config.toml
depths = [4, 4, 4]
kernel_size = 13
muon_scale = "match_rms_adamw"
adamw_lr_other_params = 0.00092
warmup_steps = 1300
Rows from block 8, named by matrix and row number. Each number is 500 + 50 x the weight over its row's rms, rounded and kept within 0 to 999. All counts start at 0. Numbers have three digits each. After the name is the row's rms in percent of the matrix's.
# short0: shortcut pointwise conv, stride 2 (model.blocks.8.short.0.weight, 288x240x1), inputs 120-239
short0.47 088:539533431508518566493498450499496473421477544525535503514566435455510481475536637478432465417575481581412517474463517504517461521425480635521488511569493437464498398529469470553457435470462455592577456562507518475490424484547550513511504449472517487522507470489550533515471530497553475407574536515491546517560550424467438480487474460434429531567454452405614514
short0.48 113:414496525534481482402480489517505484544502577467413545509548572516502555364633517466495547478518517596452525488498541549492557469570550525525454552514479591601472527510438629549509452480462553489478436517467511531488540418514592627513545534500593554369506558503415393511566529469495497522503411488510517438510487461468512429433501539504509592518477524476467514
short0.49 113:491484475397472536617493512482482540433495468500530514408592533522468416470562468375496456445389515506496526500418556424477429544490512533496445506631399590425523498482443519449565482447467518544448569404552410585494449486610479407459511480454529499474585562426452519508469541570520545480535532456415542519465450409575523448561518523497493475464503572479461535
short0.50 104:588514448480393517594481565468499494502527444462423572530456468526494516519483494493539487431483570467557600519513449578522452573537477487496535548546496454532477522497565505575518553520409558451540513497478432465457525557529471466573453450460417447527509497510482464399455421343475524518551485471570498490537522508533497428474551529485461442488437436508520470
short0.51 089:551529522475571528542442415526607497541504412670503497482526470505422457482453555424519520538560528501477508508488407407507512571437493469483416442478475501500416497501460459559462509388431439499514500457538571508435413395624510504539510599496506514490560527488479518549460538522526605490449475452435530507430472545425560554515547506479422472522389538542467479
short0.52 085:550527504443556553546453398449432437497457462418482492450497534635489384460434411431472384456410522543669565544448480517539465437542536428507514506535518525468595565494423471456515446491513565449469446590462508585457468481544433500660590480428427503531530468491573479470492501428548445510476490502464451445616480479552576509463540486539460510524454475598464464
short0.53 098:475513461491457433476413487462553528491489578541431491478534591560515489532444452510500551480574477574436520589459433468478495480507446555488431459465461492498484502508484607515395418536555515479458492512460491524470540438531488613481459511453557539487501534514549544579519563471513446534448445437499453483469426502476492382483540539482486496482492492399498479
short0.54 092:529519492531510503416467573449503488490496410509466600487512482431485502415499528465453520498508454553485419428603591450445458466406461404536526491567493475617490458524530502518564572570504468450568586497568405477497372504502477518498510469492508571525451589598485518511415585524544439557405440513471446458530498524537382527487544504508409544487569456471551584
short0.55 114:418456519499501526575365484560558465621603604494528437396549456530545442515478570392532473484455495478540348441467514533549537533581479540556522539498467517585533538535474465438556476497449426499479471573538563615535474450426506411498431556484509518539570549393467423433481505513463597591511543497520464502480566424483499482404536513452523420556490532450524474
short0.56 106:443506510490554491560446497478421484458490454470553547523469490556525525510572559540493546505547523425585549457549489509498587519496520448504513517465555526608474481570498515459531428542421509509433430522522469477558452508481505422529413426522497512383537493498486428422508489503649562535441558452489475582449515502516526477522563396512489548488508527455526503
short0.57 115:469522520491504463530505443469576552546479566450536553439538567541497627471488510428535566425513510536494351520464456474459445546466509529627516468519498554413551498498483428559470477558490469564425533526521470506533416523524538477449498472483531527523548515496366460548510592616465499527549516500514483456603506459435535476541534508611513535534528591420483500
short0.58 101:487431562520438428514501548438451455515469458434528473595432530460499573527465441491518492485490513507447528523481566430551492385502516492469502504552485494513485485394383567430475443434417464499484509466454502543578487581516499449607455491500524530464610525464448472564565513515470485476404547440577433533452536512474513431427427506488487448507545474518398588
short0.59 100:502483481496489486434503442522548543447446530445478525453490447512527543422522462499493590402427459483453535462465560479503481440591430435409492492540551523540535398541506584512510387473466578527465499489528570477437517457513425507530659536406481430429463566487489571549485457520423445467553532531430427530544524537434528477476479475551525511563546464477552523
short0.60 095:622409519399502494527432448492545471550453432498547519459510460512468544490561405510469507416537502629395540477566546548490561479430654414461546479562436506488507434494564504480438548546473530483552560444467532467465493529426532468434586516514452440445447423454462408429522507530498425535615604488573432446599502515507525408525575503594497433537537459486400515
short0.61 113:472515488503512456558482495549508593506515381531562394478550535458551618510404645556476552508468487453508575527456546472566483393513491350466518457529466448430545398514546494477435543507509572453515546534563512518507570450475509482450438513546425557557477463463471440466521531444384455545528513464391530500412517546563461491487503534523536428575471470499486413
short0.62 100:398482474489396465493485466486421550482485594545439463530565591548446468449490537547479540480487463470488564475461547585480496541566567413416406446388490587499529474476471548466474415456460376486572514506498509490465506483397424571487469431464424521473530516419568500451553537530525520467491474504566459477500482528574528503503515620413544386512429415497534494
short0.63 091:563498455474600451451392524512490503486471494546537561579478480496473562550564613528483453551443424487486661466497489550602524435631468458471503458471546494506529556455469474527455490569521484596509480505503581551558518478492482445551497530499517483422534421449560530608522473451533485596463533495521418559430621516468519508511454439483493434480497419497442460
short0.64 106:483533489516508495484496455595492594536524474438596561436522484423436491512444525451535554445458539460445550489545418535568475420513508457555505514543469562480525489565489457501551641426539465544583487378490587501417551462441488451407482548593543588462496403423486493482480515479496598606587499457561547562548466529443511482538498578491459527497490457555487548
short0.65 106:420519449524452498480512475421535433537531543469468464459528507462518587442482513457603449483481554353502521531479502473463494498588456540518545631487415483463527542450487494494534461470557498452540565429498483569482475446542451515544541399474506554515486478390407447478445504542494540523478557489574509542517485501417546484474446478355486415439418529500559482
short0.66 098:536474508588466528445467507545442497526474531480463589469519496411493535425405476525534488509480487598583437460613489522445499576558581535574481425516440448478426389564526511439524545488427549483456513471524433497516607518458523522498512478499499497504449440414520461496431478495453558563449474478518523442528462394469570488440622423553473474548460530495486541
short0.67 110:514408486610416507486568512478478458581487486460528510544544529485571598487476425572489426557521555467511438480459414553495464471493480501589454466471571596445511474538540549528469412506590555505464430482429510583442424487527507455474503498549582460495568460475571393490465500470504517545465489607559629522555501515453554509542441494572480497552502483515525500
short0.68 099:433459552515473558525470528480501499530580438551523530433516546513504574598455607556532541478510542431436470498547506472487517577343468458528517571462557491559451553488427474561452484532525484531515601393505550529474528450441523555435510475514543523470486466508493557522483517510472459507467523518390462532510428448494480554448477438521593529530644564449512462
short0.69 109:477502463470451466499492431512480431471542559418514476516558505577558482450432524507515576499475515466517510521410452488623532490533506547479423596456559553530487532483465494550395406441510459457511525450527503474431573429565541474549560463448404592535401494514451457522526522466549457532501534425455519546483535536562505549439420457518495480479438520521492413
short0.70 097:497454460487573508510527483477464539493425433569412551572584601466423494545479462485486515510454436517420533445578504584459474501578507506562511480409474475477428528537502461590427504472502499535528467461489549572549539610504458437464452479477562501544480568504419590516529539549478466512501431493534458417582501522463410410597486492472515501541536508398541516
short0.71 107:490489514476494499436507503413492567499501494513477497471536447450453508568540525498473446513472550429316416532399522512485458470449548535485442450478439520507516399489493568487416434497417409577487549447471475519516505474518510475544527479517488523461417532459437463567495451503485543505597501474502406448559492517576605485585540539395503452409505447517489518
short0.72 092:458390461504532525493497486471502470534511530534470455526486537557597449488524507463484438605540499616452487509489510507459494587502499497437472413515517479460514447454590477467501608582529508449546570450559594441479425503524483518530524468497500448435496473505451481489483569545507446539523471404449413524430487432570451474633481492543450525518505517529414471
short0.73 084:526436515512499477599455534514482465591557574536553555597552487560531580458495497457476551522459525605498467423495482476473444548489560525415554478520546470554519466527585547469527539530459441486537524449558505444529492497451490596551456483537436505432503489480575515520520550460497524420367531525488494415589543464528520497454368556517467513484541377497539468
short0.74 113:459551535484464493441448440505494531528513573447430577426489484513419561453482427497489477584541556523433515469482491409484472509524592492561515475483585535488474595434562453397455505453485492460511515564514594573561438461481579475535579563572567535453443463409405592507427537505560503460436506414507560438439468481523581510596540499566484500459453481527500448
short0.75 109:539502451440447530617459443547442541443533546469605493558509478538455603501491408555500468444529538558565483542543562398512539498528522585519452494504428513488562477550467507490511561482505484367487533428437513432472466526451526509602598428406505493531525439472559438557450529579460480524538490512483521514539509529506365496525566551522446509447444508509546442
short0.76 103:538411501383530446475514460558493512484565493550456497554433575435477427497474471536472555556475513456457563432599446493495466520449507462610483540460487438485671478419532413517586571464496491462435498532474514508471568467448504465487409491485507510410427568487489413495536622503484533492553502493539456527432549536556552538518477571540510544437495435454487548
short0.77 094:493470564450513468500498503436539457476498532492459418495464436528496551491443536579492571472517524441510428474469511420511580581490461457507480544563541523440520462485548514444442533560481499504434488524581457445518497549506655507516414534613482543546451456529407563490476500480488509649527477560608442348466406546541437485464466562514534463509515582516567613
short0.78 093:511461466460497535512540568444448465470484503436463542522557524544523472499463499592487574556493627571508508543462535515526529542498466449557455602465533503459490502430435629481471476531428513484397509448544493483488498539566473535506583549419467405496664490491557494452489449554462404512553462505442486521458548480520455499577493510447497523403505471654530483
short0.79 093:509407437529487490455578491502496521465458513491483499421506538483529537519567505486527451465417483526403584480415546512515427434403486469402474428483512478553452585429469567458562471403467578559443454473469537532420545528548499537510531558600475494525468469491409616557550479325530450544523457609424451420460370509490622516520466536581557526423469461450477491
short0.80 091:502489523531557459466500481518591498493477568477473449496445485483458565466462462401522458567392485520538451446478458514492565500389591498492497459503550498599477532576534448489487462451404437501586544490483490423428583581495549573430466567562453524545477377557520492538507506565540542519570550428457589532390506452473553454578555503431478572453460519407485494
short0.81 117:527516489622464474480430515542542497461559480427496446478477452501593477459556513529475451540437458406467457500490466514497592537461483478484532584473486491447461453536582486463505403527414527494472441504476523582436469517532444556464424480520400475525414512459482513499460497630544519532540458474459532492458582530501425503379506501391480535426384494488438437
short0.82 097:487449476482511481499489522454507563548520429524544482460465424538557521503524496502547457545527516531556526561494553506523431432458479583511525555506467475528484548495481460554553463588515582429524631485438535514491449461544493482470587475611564439491540412500503492519565427432511470493469397469470430492397484563478431481522491489457512436523482521484600577
short0.83 106:526497457498550579440579427507494467475563571510459466404383509563452440489534495500475454519451441460491469507569483435492500478507507511510604482517480484474465462551446422497472509499430482445521450493499529495495488452538580548554435438474626595439594468478439433471574494480559572557579583568480547602517494473520446512460403487506454386454450437468441549
short0.84 106:450488596520509481467451367461526494520503459504550479602445468465519531485535543611515573517475554525481421474406479532510411505455494452445505561503605389418456512509466528510489424475411479500548629561571487484426531470548426473443523398520512443462536514522476473460438478491468535523423423437492488485491575432458485489475464511534546505539436495495512450
short0.85 092:521497557453513401502461431463577572417485471458521503605513489487538495538692534524551564623483542562488411458415470479482481535612470473558509517552520539624500484489497432514490597503545440523513590462474451427501498462454462448525506499559459435491458538511483504519397450451472544481479529510509510496478508435652479512391479540484595491498447470543561481
short0.86 101:521580522483503441610540533441493544408566490475484502494544483419475480421466508575451522498496447454556516560439486583430458509514526464553524542452468454545510490463436477503473461414412417497535551502468469567481546477537471538426488574484480482466459459631583416498509456469437445519557514482462442478526515542465507490558561497464482486462509557458537542
short0.87 108:461538531525451492410502554606438452558525530527586624551487537535531469531510457466483519518501545559450691534467548471502498572554466500584493476453510522494564530488463533527489485434380455467487400583509482461493461459509579449527575471457514492588480559496506471533592468461525448567368507472478485529466524481494513540466411561544466495508572508515425507
short0.88 100:583524463496468420502493429494489527467540443475471503495468443570464414500573523516478512534550421530448431493488528444461480570476481560508418426464583435527487426462436514384493520456616520560479533431469456501498515451520391474489553468508557548495481480483484542520447515474481429464558514512530460533523590449484573544459549458445477478520497522567631411
short0.89 095:482480512479515518524527517430433418342477491554417510447465542492485489463484472446527470489469571497441488480394498528447466553622542470580433444621507506483411518577502620551503444535563417484514500477417416508502448507472574537411555587589515440537525496512483439529463564410500439531530470461480510505463476493560414569467604493538506464519470492558439490
short0.90 098:584475553461492458550488551486438581417466392530392466556508486466459565428511522443466456529582475536532475514510473476505598523472580514533540421498552532444393483538462558522477572516475513477481618525504492435499409503501450472522464525484525432487604527462490527538485531523526525658503472491528463561535518491519578430575499491516563411437473458493542496
short0.91 091:462480558574494519481449495605551486511504521491507563513526438531425564528434526464424498495405407473438627482507504490492509518582486532479448475480522484456468502473503585479558503452558528750513474492470563526533445542496431439460509485453457481511547557475507473595499481568558539549469517469450542472456477578486451436512445402447389557546544493530475512
short0.92 104:597521508524421511369476587484415462484534514601490391569435479482539445541581546526495479559425543493448478476455399492484542459562495460510514545580509526497513426561507564536467573512499433520615556511466477403491474468498593490530433494466487516549605497514467510546449451528520489454540505438438518458508516522486590471511509504479535473429518518492509485
short0.93 096:491525485512490498475522493496513570561483474457446550559492460404528487551468441403555493452508547511484493515601532413508486536470490535461523479467575547499494512505395607648585366541503498475555538475408468487461549465462607479496524478476663504500488508321463491562425480530490452571429572492516569434620523523476415464518517558543499516507473464479561503
short0.94 100:441462431505591437451467491544485561493465565580555408509465495527498594404440400557483517563572442443498599528411500583544610400491559552552528546508444487475454456410476479522568466516477497445463529584525505517534497507507449543428483499518490532573498467444567467523519506547581473551606443474464489509465535484497511470501460516452539473448550526516520478
short0.95 114:493486526567486589512448554428486496514564532506462448493483458520530602478503503526569561561497465373425485478441513418576522436555525446587470498538626544526485452566511438506487470454479456461505510569499494547523438559434510471506539444496427511478513453509495478465535401501503537477539463423467563522473530536491579490466551550453533511636463444542583507
short0.96 097:645517593478506359473390513499490549490467445482567578472531516546560460570485522471540613495446566582518401454544561602488398517541463486414510448479489531522564555395519524459566508508518584451496491503608471511443459526447426481443410526463537510426485544524479509453515521426512453515600523566447565402564501408556500507437437585514473540543563476511517472
short0.97 099:432499487483563494523537504487485470549529516383544463474587456468501575484530590581468591613551516482438499457491570481470495494445516469517501550482484484372608602518600524530463593577460560483504452438585520437504531457544511454494490488519477549464580496445410502394503461545456489441492542476495507559468530571593446467525581468623498519441535452453478453
short0.98 090:465625520571474502550526498510619509514636539489534492656545521584475414468570504508455557529631442483439476514567489395510534531471558554516507527450465524539520617488496510547493547412508529472490565544514528449538413495512541465457457532446484511516550652457439562514523430447547514435514554420493456496587548539507596492486493431496529567472512555540532509
short0.99 089:560511592567520513625509497548513476664589480516475507466525420603504498521588529520479504496425502483511589494466453610501440459555478437439448448520530497474437511524451535469505517424495455517483584603475419462435447479432350560562502525514433479488481466574432606491459473470535552547488403498559444490532464421544458530477523540491498509523527472475592514
short0.100 088:481555537584559478535568506465484522448484521395487502519554509532421557498490525481557560521502427469499394479573464539491541564571501562451577469480536483495583471493555552538522531467607491440557489465505456502508465494510532506568554500575569609552549534517522575521509497495582529477493510436518467554398461465481593398477449658500473445502615446519512543
short0.101 106:481508531526473504488458497539447528495502514457471491563434505552427537613477446501592516534497472450710528498503505493512493486524492448477493489511486538499545484479452635509537488517477493471561498461424452442533533492579518479425556449460545539492507459442478511433509545514552510467465475503493455459471448527544511428515517368524543519497453486647509561
short0.102 093:493525454507398449505550470557482395495469414521552492407530533545483531520469547500439433504466441432496540552510502504521532453439501565503474500576495536477418510451550524518427484556471489547520416477449509468475530545599477567542566550536451588454489613464348475673570483474492530478646494505474502452479523478532476528419511514440386570551554592516426397
short0.103 089:472556482529468500521518590496493497541610444545492524584541443550504517511405513505485475390642507490449495435533552587530525469447475533475508481448488524510567442549538487482451443553501506366449381556539506552489487439517484526548408480524477546547489412535590556477465513507553443486442519543485516487467529452447478559567522466523501397543542509437592509
short0.104 097:505523528475490520565395476576464450559536484522475494575512520451460548458520482462546443472499565499520518458500455526430508450503517613548541600546527490543475496435503568500441494466517474539541510503546536473546468456442440611510537523450481420509559386486481447532460531463513389625450529505555425473505549599420469438505485481476551538438515462418488518
short0.105 095:557457516504515561448444456511624617561473440456457525478550503440509400455516385450455416490490502507504487512400527475507515591457414541441539495508439575462500623507424545607523395536519481550488438606562504516506472449498451471531491536485383575408576515550500544404461445515526453545485410456596600510514504542536544545424478554528476508486422465446565426
short0.106 097:495504417489556548513519332470485493549515502441520459428492499508534494577710479398521468510520492508422575531380481483442395530414505464526484513459499517474533477475531449524446505494491456443492453492495460533543498473599565565454491497477489505508460626500516487466551656411432562471508519492496498458463532561453516491465522522490544560540516482485461482
short0.107 098:486541440525498411525535505483569428582497486484519568437507587452548489502533481566521573455464550513397529511532570411440499445496452541556503515603601599507391548527460623446576491479444484422521440541520496460484453451546472430541474488525460468458499535516476503494519449490503469472501507505517512484516514435490461557540533462478472538544654600486503573
short0.108 096:529506403494533468467575551506406426517502478485422510551385495575523414477462500452566539472483487517472513501491435421503532477585516452470453424496493512403427465477484477508602453554519591500409475343457432498564545578488449539548528597476473494521444510492463443509471558533487383595525506442468490480514465461467471610459548468562462562469524559493558485
short0.109 095:572548476517449471471510454587468498506551505520603515526512471492532486434589378468424539489567396466531536578475427424604578449397520473455506496526529490462524344433570457505487463499513492431549493573523499534454508550555445482440539526430571513513451497465492530481571522531527567495574514437534474498459507462567441539427518507456464397439444436554442522
short0.110 101:533440510454525528440582495574507430455517497480495482467521458462490538487472534463495457511557551492501529558516451497466494406468420501385537529493390534616530478703485527530473527429496470493554477534509529528538461465494478487458547598518580604606547489525489516498558495551557483495490485592528535573475579415504452429565506531515505610435494478516421471
short0.111 106:542504518477528479528551516493501539539508508509456495576505484505513562565536537457529587471440575498476470422538433454489451480452443517500540498530520526483485445435490501526467464541459568503468455528492482472550574526538488569618477453488511470488466489457449531546481434509375521448410476481422502439457412539431453626526513485479519440431445514574477568
short0.112 110:535521503473497512489573348485582533464512452469521506470528484354523439471490542546531580462490465510447531503536577497496510413533460522519483458629449448377560614435493451537564423468531607466502504523572528459494494462476517575513515512461546447546491520497500492510539480521500403423541504537488436478525441501523532361442493512443517437643466406505516483
short0.113 100:530458455414522572470456469570482505444551507548417440431538585556535389486512540537447522502473537470575472467503462425441566426446436472504532440467560522458567493505456410519405497461506508421508512455518509619411459505538519545573498522457439509514480584548490421494508462589665520488452554436453563479415500532413512498431456462511431503497381487471480480
short0.114 111:521445474480584555494471404487450470542507525467469521432524513456520504487428530421416601455527502560465531491496499478433526450505532484461480437477540437552504500399530476612478505578565557582600437476486437621560528563429465493463498448494478447485626535522542561474472561499416529482523476513555519520447467476579423469577479490498484466508537523523459521
short0.115 109:496522529469501643595427656480444511545390550547498506540472560513448475457537406506463573521466510634416452511555521486463438472556529469492430419510484609527474453513468582513461435517497518512514528513528576542431508493518556559463540571532506460483425469484517504527479483545453512430496418461466526496528477510480434488530494496521531476489566520445575533
short0.116 110:510434466496483527433535529601535525447480507415512472559541453533523537668438507468576473487529536420550428554512500532581510442434463519481457552507472505551489549472546499420473562423501472511481546516494492442492531555433529490434619536475533559466426414515450530463580460467539539554538564536518521516572648513553448453353508576485482608434474460474475511
short0.117 091:485506477403542489556477502497460429498560535555479441458470504484528432541389487542447434487541532541383505488480481542483447502456429491467493443557646565524388520427445491463499494496544429551468452516458481531512510505495479453521405475510503443462511560477474468506482570416567490457453502607488453477467506419448504505485384431537535476480552501418513518
short0.118 092:523482446498514499430476610470514490539457503491454596526553504440464394482526556480525536468476500477455534485467568503462517501513571442477510514496514550685529432509509500556536367608505593445521476392448502573460506468568471479466461486419530461445438501542466450537458500546477469536403449501514477516442530559491499462492591454555561480483467490486466495
short0.119 093:496497514470596444544465630547474442616514501564478540509404488506457450471561595566420472522482591470464498387549410555459443526444563494484513493448423429511575577477562506480559377465480524489573506517521562453468483551490472472508469438470509502513477501562532472450542418428518576560533468512546621569543552452470589495482526525556528444542503487482507404
short0.120 093:511532486469435514470482511507533528529524433448432560475557516489570535433552558461575480550548455447430629541523604438489443447494478542479474432497621490481570532495585499538522481563500548610449502480449482418430416419446562452525477534532511452547476513501544519498469520492465477498481518526477614451493541469513454430476507533566396551522468474477505489
short0.121 112:545517452546454492457429463483473464520534518581540459544439388458440484402388505388435459466534549480406466486438513565426540460525483520569423470485485556450452515611565474508427493576563470431451554498493441532504612421425420491591422455481472475453447495450485497444490434486468463455478485517507446481472512552492505502508554520582384511455501621524523474
short0.122 101:452547409525588483468488465462457471469534487404546518481485462400489487530485543512521540437443439483426499527591487577520495434564463633465532501408511499485487467392528435551446587402382448431517545435530508432520552620593480557420455543487587435425484573502574509500478555513516421504531577507469527568524465619420565410514496535510431527419532552544500527
short0.123 101:441524496479509473485521628504476454502549436532533470479545596453410549504583534534568402545445535516422581611473506624453431455476465551582495487491446445613443536439491553568428478470509591509520506466421486480527525599557522457540491560454478513512557526512554501477484534491505486472487573554482492478457442401492563578554522602462448492455471483485493476
short0.124 095:470398596512541410592499497501522503487562462509505564581451581520549547492596487475471500491545387452567681471467475550540439498567506478448477440524568533490538439499434486504487594462516502528502489513579513457522518533501578481504415544510469495512455509483530511574483498533451461523456504510499529595491478498547430533457463392551505456458515450502463494
short0.236 092:462504463407585521580477444483490532530563545520474641474555460447506529571492555514486598571524529428570511536401471504482489498486475545506553527499523479467393462439509495466476517515494519426531503624535483517521516521529447545473439524553522479470459537485570476474564470459526435452476521446459508563497691427532504434490435538508514429475427532426617596
short0.237 102:520524469500547557509404520508385445492517461535481519478493537529531471469470477603494442570422480501552458497475471507567477504581436518510461497429491559572487455502488481539472614590447503515526444558523425450580526480453570479473379503489396574570477532393418509553474522515585524540524556518508491560460563564504425523492419421478499562498524476546542584
short0.238 099:462507529548460497591501490606546448549511480581563554567540512509518494433525525454519430434678537495452488485505500500497392404424457463486469518432455495517474442479511463504522556477560516467510491531556497500523496456547492567517489500435475685510485462480543497460481459555533421423468486577532437514511443542427432511507490560487493440426511549540596569
short0.239 098:514569499423424512468371464522438495448472552523432537444498568476580489437476496453446476453510518448450491430558513536510569525467391486460517484564491505432489475585468495543579467445503498534441545509402496584470497451568530518443517451540474479454539445479453440546424556488563559456518384498447459439561560523483537524476552497544483539617508481466475413
short0.240 095:436524474451509552607478553516509528587593489495482564492421520522445558541632495573519485367479503591466508500461432549516458440565500562522587457433497521504495475508414463453471473533479547411566440457527499418490460501405512675467506569512461524490446443503569526464586557451566496523479520493551522517513503457486443491504522614472438413489491575547534486
short0.241 110:477519496487515570496511530532442479462454440478444593496448539563516503565554465484561607480427505514506576458517439613447569493496572541507500490499516427513494445483473534478543546528467539553556491475467487444426474488459490647490505423539529470477479396604467492513529420562495493508568481565499538522458418546482532487450458557443488424524566487455467547
short0.242 088:552547542514506482602468514517599543500522496608488537469501466455462517500419529487531490557430519505525462548411548507497389462568472517509510479609590380426464469478548533480435522433379470586517514582572491518463495460474515511395488509483493566482432535497571475520505484573547539524528551489450429547507514557474527568450468470403519521467451574515558501
short0.243 112:503487514427505513509600402473519524481507472468500546490425533471481567444481513680605566521506489479510497464511507466428538451494487452473545510564508504470534480496449521460486553576485520497578594545522492467520559476504472555519429439548468480512513563504477431484512577442562515507411581501416452524459574560420574499428413558501432455492600486428505589
short0.244 096:467436470504527584550478539495452582514496482400441476469483507482440471540453472532571460556522420360617491486506582430538474587551477557549535477524538519454548570550458589538481555465541515558523405503511510415553471558465390528412501450486420505490534473427558446501551458573496540486460509502573511510596489590540464470577474498490548459524420471507530541
short0.245 108:583485508481475515494456561497464473524531472519500566487489506483456490474515558575487410465517528574449501496531524418489494570519385565542547503481476494448561502472542518506497539478429548538670375419519476494518501538450565502481418526500590501462518546601494491452422465503475584523414495461670537516445470506517453529565477441480523573510435462561572395
short0.246 119:503498403434475543589545527432463533503447514533523474510489465534587495537483435500501519594509521496450417462498562544426464486497522476572439489485513513528523444480572529460480654533474458498554463411398533585569547462535480554510592430375543540453367498508440455564486458544483562495569405506467478485454473434565404518503484489532423490457528543530504663
short0.247 106:468535470524543421568473483477481502526511504495506498464507522488507516466434423508539436556539550505495506515473471419494516455422471498511561537512568463515503494546537504457474549552507504522480441452439453520433573586454431552517468517467529483553563572376583531442486577460439568421456580376505648355455575466516419507563529482581514492516518415464481433
short0.248 098:501502455575487472560455531456493578478488491470442470576534502527508474392530449509441452465448447472477475488508405466577472465534538477506425416487462517556489495506547456461457427526451489492533504490478494480462617525462518527582502572514532438443568594469444530531420523474480492522446561488487490500493469410443551468362428471453483536544456509535508355
short0.249 106:455518442537421388474444427513515577529437517542512528534512498527455492573347544471633381470427464462601469498432491506424583513539532494436498448486445485522553492594549565517509483392519522577543454527574560497535438483472486468470494440449573448428546569523501582472494543430486475438528489530512505513491442447494517440551456493477440492532595580544443470
short0.250 097:578597451513515569491447534511469483504459565580473530523585479564588541557468488509530465469678532492467545495573477551521393499491478511467498559517460539572542440528463559483540463560459513471447550528425472445506472495482551536404426582491430521490480473401519503517484541483499522459445479406592561464525455583519481485535593539528502427509466507445548474
short0.251 092:589556518416474438419491489501523439418559517487518485515466465514426544470484506486514386556548541474449545589485571423494494516514423470486500444550520402545577472400491580528458551549528501517566407535563440408506555538473530480576540461607524468459415402453427537579481450499456519485424477464445471534446498557503419546495519421487470539543490492466497445
short0.252 112:548469465550519491389492440488459488474459588435513553496539519461490474625522467604546536517540457540540516592450435493463479479447645512571469425522519531491514505526461497458584492458454555526420518609454505531505467427551495549442495539488555479500509544503560524463507575509574493512543481430482424522515565544385490515630501495442468511498575533525503465
short0.253 106:486494481557463492497515372547470383493556439450456456471474438412504524525511597540474418485563536461493482466472583453391520418464539428494488510483486452444487542446469491439466607507530515514544548642476484484461578460438622411556547445484511507488518495473531565442451443538459530522430499420509528532421383439476429533412457453464508526482512555510440445
short0.254 098:540456486460478483455579448469505535488538534462517454483499498510460406479380466464510539529475423508462522513511423479460468386577498542445500474508534542470545521484511496464482430390484453446510511480497485459541504517496487430491370394489516545464480478528364487512535516435520526480518461509474487384548491541505455536478480425458516527686475497496528604
short0.255 113:555533466510487522534458546495408497462598475487536503528471475466466513470485437318501503421529475564483601521424476519461530479417516402515425467558521428500572476542463458464518603490415456539576452547473504515490557523516552448562460437398507478536469476464465513456532532411480491541551441463520452513490520454536434461442486500500495492430500568431509522
short0.256 107:448500553550561490473533439633529508431492503509618478435496539555451434514556494460473505531602534548433532449446437465526450497474501505548438595493556485458473495419486426502489420339484511475560503371503573502494448465552431428441494596522561532521512515441477524498486481577609519519458581492442602424503429596515444483460492459504511523515496544486551577
short0.257 087:470476477510515499464503593516497419497496504655465480590505440459495504359538584554536521523446478433592518517518425513499488471525447593496483514512600504487551539504471552488520484467561459460513534539480449505538483581522587565415437487476567496528461546535534459411566437593498476393443503537573473433469482476512466553436514452560526483500473530570448416
short0.258 104:503499505488504430506515430452499434411497445446473479583393533421532490541358476471518546484497605525463503442476522466498548484515530538570518438545512465453533395533517446529625608485459526547463484532498481502560456438516459577568452525465525496518459487375538442508503602510538539496593483474503438545470478497460474517479527517428509465516503557489473411
short0.259 110:567507408468444470570475518534465497463529465483479458541489538481497621485459517464497509405462476530578488509591541567484577542438470492489496503437420450512449349529606535519487563522490511601468549495451416593564474491516503466576560525477549501435577492469424503527516458569491484486492536558506452574428500452517506454520503466521537483550450537481531520
short0.260 104:634619552516481571395478510414470417471464518461470555501469558616417481556464488505508556522516563477482453519571497409540458488527507502531541519532540545508407580456527617470550549508397487485506473537478605516446509525584443494465494484475534573502521430448472505521498478540469457549507420522475499487604477520573375493477550571543413526447428442551431553
short0.261 085:564572536470480518491536442454514521497430516474485491425466492433485518454497538428517444552498549518549537498446486588478487563518583465568547495555553469450474504567506472499489559505504446471469524501503597521464502460486474495411448469472467519475516462612487435460479542456530468604501445543418509516469524489482496481459460470469440545549535642440417492
short0.262 101:486560549569581525482508502538497505509483450516415496532466484506472490432494481485440481462514532613475456490494476467501571479436496543540483601457507627475465548520496520454516494528476530484457514437560601482500514534471504478554497470488503495381606524513504604530490463552444488486468453486564523553486574624441483577472571494543440489477428436513543493
short0.263 107:575455522524498490445501453536470450651508493495546464502438471585445549626442536605481491517524488476542491565500498475503516450492468511508507435500552429511492584414464544495440499540505516574480499446580460405444463516474492458467522518495525521473535516449502610486434457528514514529475391480565481496490567638481478462438501526582434606472515494432635463
short0.264 095:571548478460537505529463511476412497581522645570471514506567500580541531558557497490459431483705508639424508570507524507501520492417488491434491523509464487516449525472553581519464535508521508434568482548525507476437525574530506519467489569482516483539531469442452511508518517505570556515492526482456500587550509476464454509562484480468411540507549483539501462
short0.265 102:537451466489435438468626513514506561493509547494496621563459507473497516458442453514506587512521425611467362664554532570467453517519492431432528482519482464437428551508520521523534369500493452476447498563473507390461501505445654513569536508637431503469507504461547511523397492536510567560503483532621476493468460448591469508519484601469538526446460532479492473
short0.266 092:420558515483572438518578564601485521539550500582658497528521522462476487463501497569503465408513468461612497532507498417458503535539565478468539456461458429593472482436474531566509522490570461435476491453443588515484543469453487549532437437469552549615491552451472505484556445540449548430399449442482483556540499595516392398494506504506529484442492555425468422
short0.267 094:444580454573555497497504579452501570560522516493563549460619516455519526499617465466501568609591501543464405546477412483509537444443552444418462506575472522482534477483583445378416568539408533519501477473514457491501543394464524443609487485487509551483444502576445459493495575445501479471464558471449469509542521420555598502546435547516514492499543577530475520
short0.268 113:411545546501427494598497494555538517522499533511475474603509498534411569494491486482449479513530441531526510448497474443516525542453498500539512485457518456513595559428525445546438402413498447529461443555527570570522442559532543490478533736461476500461504424532483472476491455450439440542515519573427453531580522468540412505457530495491572464457434502525474484
short0.269 094:584499438545518453538561440365626541557444530554449474507458466434532505473535592513504506458448525477404601479480490542576466428560498486508492600545476438559541515536627521445479424470474509429468481494497540514449542483471491558578630482535493471520515507519535483503465473439460520502540489435464476470439523508512474473479533435471545510530476543450497565